config.toml
hop_length = 160
encoder_arch = "resmlp"
loss = "mse"
decoder_blocks_per_level = 1
max_grad_norm = 1.0
Rows from block 9 of the encoder of a small spectrogram VAE, named by matrix and row number. Rows with one number belong to one neuron. Each number is 128 + 24 x the weight over its row's rms, rounded and kept within 0 to 255. All counts start at 0. Numbers have three digits each.
Before each neuron's rows are labels from the 100 clips, of 14976, where the neuron reaches its highest value: "peak in band" is the frequency band that holds the peak. Only what is clearly more common there than usual is listed. The data: short pieces for a synthesised band: melody, chords, bass and drums. In brackets: how many of the 100.
# fc1: MLP up (encoder.blocks.9.mlp.fc1.weight, 576x192), inputs 96-191
# fc2: MLP down (encoder.blocks.9.mlp.fc2.weight, 192x576, transposed), outputs 96-191

peak in band: 1000 to 2000 Hz (44)
fc1.15:129138125113124127151143103131126096090116179118150139152150139121142133109130095146150131148115143077147160125115105111173165128147136104150108162145107105161101139178125135143090097144109096130122098138164112143133120140110107135167094146152121149134146140119150150108138145164112130083
fc2.15:134085150103118103108128146120151158101151140153101117155109159139100150185152137108140090130139145163101108152123144184107083141112102100093142118143141091112134155152129124120102158118150109158166159105128139129117149140139146116115157119103133102133128150106134101154098102129102130138

peak in band: 4000 to 8000 Hz (56)
fc1.516:110116124147123084133122101133091131125122103086125146113109135175132105110116150123128138114127139183148122121095132119086094128139173110099129104147119100117110117128126092064124102115154115119109118116143095162100108087101112131175129115132120142103156070129164121095120168119086098122
fc2.516:103106142136129149131132126114166137133159130130140141182149154119144127100137107121113112118102132130154121168164123161112080138160141123130115173126151164143180142080124110123137112138077081114211094114114142127129110129109117092112137129123133078152144062141070157100128112129136159119

peak in band: 250 to 500 Hz (31)
fc1.64:133134092110171114122133110171061137110105104143125103109127097154083112163168154138085173081113118145109128130154129165169125141162088109113146123141120116099121045087121124154121109100156159097094115090103138087105158102165152151129100136139129175077151117111116118121151125121152165154
fc2.64:115129127154112096151101112123160083149144136113114142177115120138129174089132139137154083109090147094117162134078100125120134110122138140163103123130112123115111192115175127083145132096125082150163140154120129162141122102110141077121155123157142133164113178161148128140127126111144099120

peak in band: 0 to 250 Hz (61)
fc1.532:118122132149127151117141128120098105128113100116124128131117153118147124117145123145132121133106110136085109101137163161140108115123131142168110156079141136088123101139163127040121128129132140090110129126139128127123140135151131130159123113141140107161140155105125135073131126124089119122
fc2.532:127140115127151093168146134150106177138137135145145141105103129147131172129126107130104131100113122146154113165102074095110136115139127142111155145157135096150155136170156136164151127110124102180144149119134120118167155141110157096141144050101116121166132129122121083162145130113148107122

peak in band: 0 to 250 Hz (36)
fc1.495:114148100115124139141086144094131150115144156112137116148144145131126132140144144114118146164133141179119144125117114184118153137106135063101142098134116131128122137107127138089142118127130115141134178080115159145145118103164105145129126087130091140093116096131163117108172083101131110136
fc2.495:103127152160106124116135094150121102144132092122145153138157113116150126098124129098145129134128109157154093121141122110163151096149119133128104145080135131148096112078136120121084132151123084090127089127133129122124145139109121118102144176111145109130168122162145130153113132140123143160

peak in band: 0 to 250 Hz (100)
fc1.171:123151107124128111103149150129131161127138139169148135126122145131160134146129148122115137150142154152143133137148122109126157145126117153124189124110106164175147142124147150127159131154134104101143156144153125085146107152160143199126116112132120144131124130132109137147131124130138135110
fc2.171:143106179109135160098101122108121130066083071115125128118108137105135142128116120121095131107136126125134083127126130162127129129095152113140157103124115125156147116176138084103103132163169140115160161125124098121141138150135112160128117136138158144113147101140118107088138101117106135074

peak in band: 1000 to 2000 Hz (48)
fc1.148:124107115109127142159143150150107155128134136116114140106097129107128139119087127187125125159147081097101149083122139124128114139106119140137179098106138106096143157107071139162144115135141126154122105117129141163111120148106127133131121118130128158075148101128124117142095147133117129152
fc2.148:132145118110124102094153128093138126093143137157123133117118132151126128178111122102133116111125132131132096180137199155119136108127126093081093135114176151140116122097138151087119143119116146116170160102147123137157156098120122109129148118148102120153127134163144111203136118127103120122

peak in band: 4000 to 8000 Hz (100)
fc1.263:131112129145106113127146119139154096110131122124128132091093124158119143124109091111162154088120116155134093159131128108080114131153140102148108125089141132137092150156125120152121114109108151180159116093172117119116163120149145154080124079125098146146114132133110109123152129171137111101
fc2.263:154125124131131154125113113123119178088180147158130086073129145097138119136146116178109125122148131120112141122162159134169136138114137115127126136153080138170107145160127118165158149116092099168142111077087141113122073133128121121123117146133122118163138148164126116167131165084156089122

peak in band: 0 to 250 Hz (88)
fc1.357:081126128099107187111120119114159109143138106130105136156096081158079130117137094141107170127163151107120124145106127110136124179080172083121092135091113126140154131115096100136079129111149122139143156139147134109123132135081134141135150162116110097109108118099102122141118135134110126130
fc2.357:162139144139149159153100128153130151126117133112122114172165134127124129132139133107140117164092185144142129138103146094113154120136125114083133130185142147134121142151145143110184132118148109108113093129101122147164124115109156106143082111150153127117140140124134145122116102110107163152

peak in band: 250 to 500 Hz (32)
fc1.373:151070121136124073150137147112144119133138125117116146141105162184119124071136138163130129100110141133153097113108122134127134144120154154137154095127131135135136129115119158123144131130155112098109071165149148133134194141129119132111122130130114136150104193145128158151129125146103164146
fc2.373:149186112160170138122137128141152124107124109146111145118129107086108123164126111119090136152146139144136128128121177125142099070172137096108107169139169148115105158120112097055078132105134136116170156127127146114094103144117101125127146148144165130115160141103151119120151129104134093120

peak in band: 2000 to 4000 Hz (69)
fc1.192:144137125153118139147160120135115107103098088146126097113140118145103127085160164197094123165124109156119127113101151129090088139097104125115134086141101143097094157125100131108167114156098104147184131089127167136111101131117106165138106144111139141118116130160126124144112139200116138152
fc2.192:120138115134108143152107143098145089169120155131122110130116088135120120146115147128103138123127118086127179109122115076173138129154108145113158129117136137105150138142131129122172166108130120112064107156140146073151160133123136134112161154134118132140115100114140159133139164073141107133

peak in band: 0 to 250 Hz (39)
fc1.526:107143113125106097176152105099095095120146127117170113114182131177122076102169124179123147108155141111119111154108089121107132153133147176142180117123096127136117114133113157117132155133152130170116152124173110103135153119153134166150170184107122167125091144100154135134127103151153158149
fc2.526:162115119127149097128144136134094123122136148155167142146114141098162136155147164124113100154141134111148176146114141145146131119140110104121076168136134118115139132166164122129060128138085106132123118085125112149101093123137146124126117125145115095149158149158145113109126136122123129093

peak in band: 4000 to 8000 Hz (84)
fc1.396:120160147123103103156087109119132114147118109146127115103138123139155160100114126127116107133155154120102080087137143121133140131109155116096118157148153154146148113155156080146141104096146095168079112119116174171128157142122113097149132175120122095110126170071127195097140129107152111131
fc2.396:160095118093136151093131184124143112184121116114105153164118139132104125140129088113120136132133152130145155147078080103117109097124098115122111130143127111142120137125122141105117130136099106096172119119160112073092122127120124128121122087146145129107131127160138075136070118152117170152

peak in band: 2000 to 4000 Hz (62)
fc1.163:122134150091131152140124114104085169076121153173149115131104128129148152122153170164116143148125136128144144161128148132171140137131140131150129148127111145135133092113148103126121136121107156082124117145107152132114174137127108136129106094162151136162143149112130086138139130204131105151
fc2.163:130139128143166130134142132123081103120130116114152127120126134123124141151101133174135113146137144119165150128092173145105131135155121100164137145153148104128138091086124147188120121124128120104116132128148122122108043123088122109142140093106131121135181167136124130125143121034149110133

peak in band: 1000 to 2000 Hz (45)
fc1.388:153136116144104112141154132155153098116122130181120148135142109141163083092093111172131139161159130103104138100158121110117130075095103182172142160135128156109135142160094129146155121107132089172108127138104123110126120146138126177121113124103110132132088103110120151129096152133123159089
fc2.388:094108134191157115113191155087155139105141104104115074093101135133115102155122119136123117111137104127139097083135180143145120149119125111122128078152096087120100113112162139136138167109154123150127149079138125152112141126087120112143117067116138121136147108131172120152155131125100101140

peak in band: 1000 to 2000 Hz (41)
fc1.116:112138130115133094114138168151166115107108085129136122116117103111098116135173128124080094128136139126134135138119129115136130138114079105135123107114138137122169144135134102113173108114097096194101117133142119133134109148134111150156133159141144132127134117142118108120120196117171086123
fc2.116:150115131149124133125109098115099130100122165130105133166095123081143124149085136129149120106124079164101134153169125145127095126152158167100137169124084130164145132155120108138146152147149120133117149114104167149129126120096121090111118084129101134116122132091125158176152084131139130161

peak in band: 2000 to 4000 Hz (67)
fc1.320:104109098130159121163102112137148142116097132135128132128122083137097098154150202112109128166168115129132146121158141137120166111140108146139124133123124157140102180123126141072133134105134129092133143131124161203119092106126117118130164114132160105180124119114116127140063130161117111130
fc2.320:135126134137095136122164147121123130118148111120111123130134118129148138075117135130206148134114122107133137127145113182114129114104107103120157159074124124111139066141135119140136115123147169130098188148128138113136114112140114153128144144110155151117137102093172105150169108182117075071

peak in band: 2000 to 4000 Hz (59)
fc1.183:123111110129146150135118131148097097087124160158132121106124148114150122136129156116148136114126099123090147140155177138114111116163109137150118120112103138117097094124118140147149141154133104147166093142144119161128192138163148130125085118107124099140127156112120117153158152249159094148
fc2.183:103143137165109158142154128131095107113114119122158135116143117134151107117121111134084107112137139113136141117114183122124132145149122137131151140141127141121142127131113140113143123148097095140148133141151116130110073153120133080101173156124134125102130150153128138130153123000139119138

peak in band: 0 to 250 Hz (42)
fc1.283:138096160123157110126138090080092094146122106089114116117118109107126143136120068095113123085149142138137104148091126109136107081116152136123136063109149132148132125135124078134174128129065147178111152116135142130122130128111093152142110115097124102163127132096150115112143133113124166090
fc2.283:098133150129115104165104104166174108107117109160111145134140125128136161145096165121165145124101107126109121081103171156155122144095131126120125174100134133109085122115142126117111124145142107166158154142170109128101104124132133154126136102132128097132149182133101104125110143132132099106

peak in band: 4000 to 8000 Hz (99)
fc1.291:067120114134119182150131147138104157122150113140154144110143143106164138136131076167136143136115140127158170133189114118122121120144114137140125166152117134163133140129124143121150103154167080102127163112146150124140200117126145110107122141159101135131152175141106068126168127134157133147
fc2.291:152125161122118113116122120115138087126094142104129139128136141130114102091140111095134109088108152195117100110114114159105144138111151126173089116088170114121100105122130122115137153111092154124138164123104105132136077148135109128123126112105144145135138126110180169101114125162128135123

peak in band: 250 to 500 Hz (56)
fc1.212:126148087111116155134147121113119072152134146139123102093097131125171153116118157122153147115134096096120124093147190107095133118125126159130108090094135149175106175165153088157108096167119173155128083127134149149109130130148181196112123138129145110150141110142114165129119119154129177110
fc2.212:141120163129114104133133143137118113144132128099097117109154137180144147113120106111162112113141157110096112118105099125121130115106176140150126125128130101110154077164099155115157137120119122114143196136107093144121131155101093097105168166108128134116098128148135123118158162132072084163

peak in band: 2000 to 4000 Hz (59)
fc1.7:079143156144116125155140107127134149120140119139144136142091142148129103154151107149144131123126177117128120121139128110165113142102124129168131125129125111142116153098130129117147116121107108151108139161125131158123118125137162135133154161112132138088124137132114164115116153075172139071
fc2.7:132092127147154105095099128124098127148130143100108096097130112128155102096107065152109147119148108152133106130087083143098111131100135114140156162135124110163161127130115127121128116138136147143162116114193126137127140164173104140140121106152100122171116096119138073136124138186103142167

peak in band: 0 to 250 Hz (43)
fc1.491:129160117115130169111138095156114158164088111126183130147117140159132111139130135139159172164122167093152098166132112100157134138150119137072142156123127154101100123127116143080132142134105189099115174151112108135106158105146114150109111145120116161131137196079125128113145117111143125128
fc2.491:138123178115085116140124124077132149156142095106115138083128135142158136093135143102097142175112079142095140127108109129141128141194126158130123148104105077113087124143091130152196163134135103123148137135146086130141101121110120095157140195092148110140152139150111129144140112124095154068

peak in band: 250 to 500 Hz (43)
fc1.352:135112082137120094144106098101120132117105117130120137093140143140124105101137112116110122127132123122154100135100118154091102122119154129120107098102122118104116124180133133152114171094126093203158109131151097129113093117123105148159146159107145147046105150144108084175106177127123133143
fc2.352:098136178099112128111097135112086117136187120112160152161147120110130108136135154081148106114101138094145161142108129106172162176152151123096112149122148109150144123132134120137071139151085108121140110095135159132142142124143121109127103162152116131129133152104139156089153080146141119114

peak in band: 250 to 500 Hz (45)
fc1.308:123132109142168128193159117132104123107100128130104114163130139107151150135107137134124148133128104130098128170138171143113101111125117115108134122110159137128141106145133109098099129158100126151122049163146100129117155145127120117094112120091133141133130182102127124142146168169123151116
fc2.308:134109145092135155111094112130169142161158113093151113148143108134080133141171125121154104131103153121140115130111120145111150188104152119121145135147110104164122085116133132101142151091129116108110209135127141119150138116109157144125142155167092113130165123103142110111131073155125101156

peak in band: 2000 to 4000 Hz (51)
fc1.278:139114145100131110120154136110117171151107109137155132153099124116111171131089077112086143181116164102142112098116112071138127132115121114132132138118116123105077174093155105130177164121087102127101130142133139126104115143118105115136144145136103165131112172124091093138153122072137155106
fc2.278:100144100100154132093165089126071100128102129158105142099107105127091139137183130132107132115136141144138118099081150145134154155123094152108125138108165112139106135130114103134109123105165134168135144095128138090138136112179146135139111091110150150119120130131164131110092134171149154139

peak in band: 0 to 250 Hz (69)
fc1.437:148110156130148123140170128113141124110116156134124122127170109130112121125158100098125137136150151135116132156119133146172133101145114110149103098167151140142125122148152110103142096122138151143127197132154095118134143132188141142079145128145144146106116192160121117160121157160140165149
fc2.437:130163117139100158158121107147187116190112104159110136098173112112136134110061194096129111121123119127158102152163125116116113189131108107104135154119086129143139119129140149120130119150113152125134092161139148135138141131160142087136103122121122124125118084093112169110131098117154114113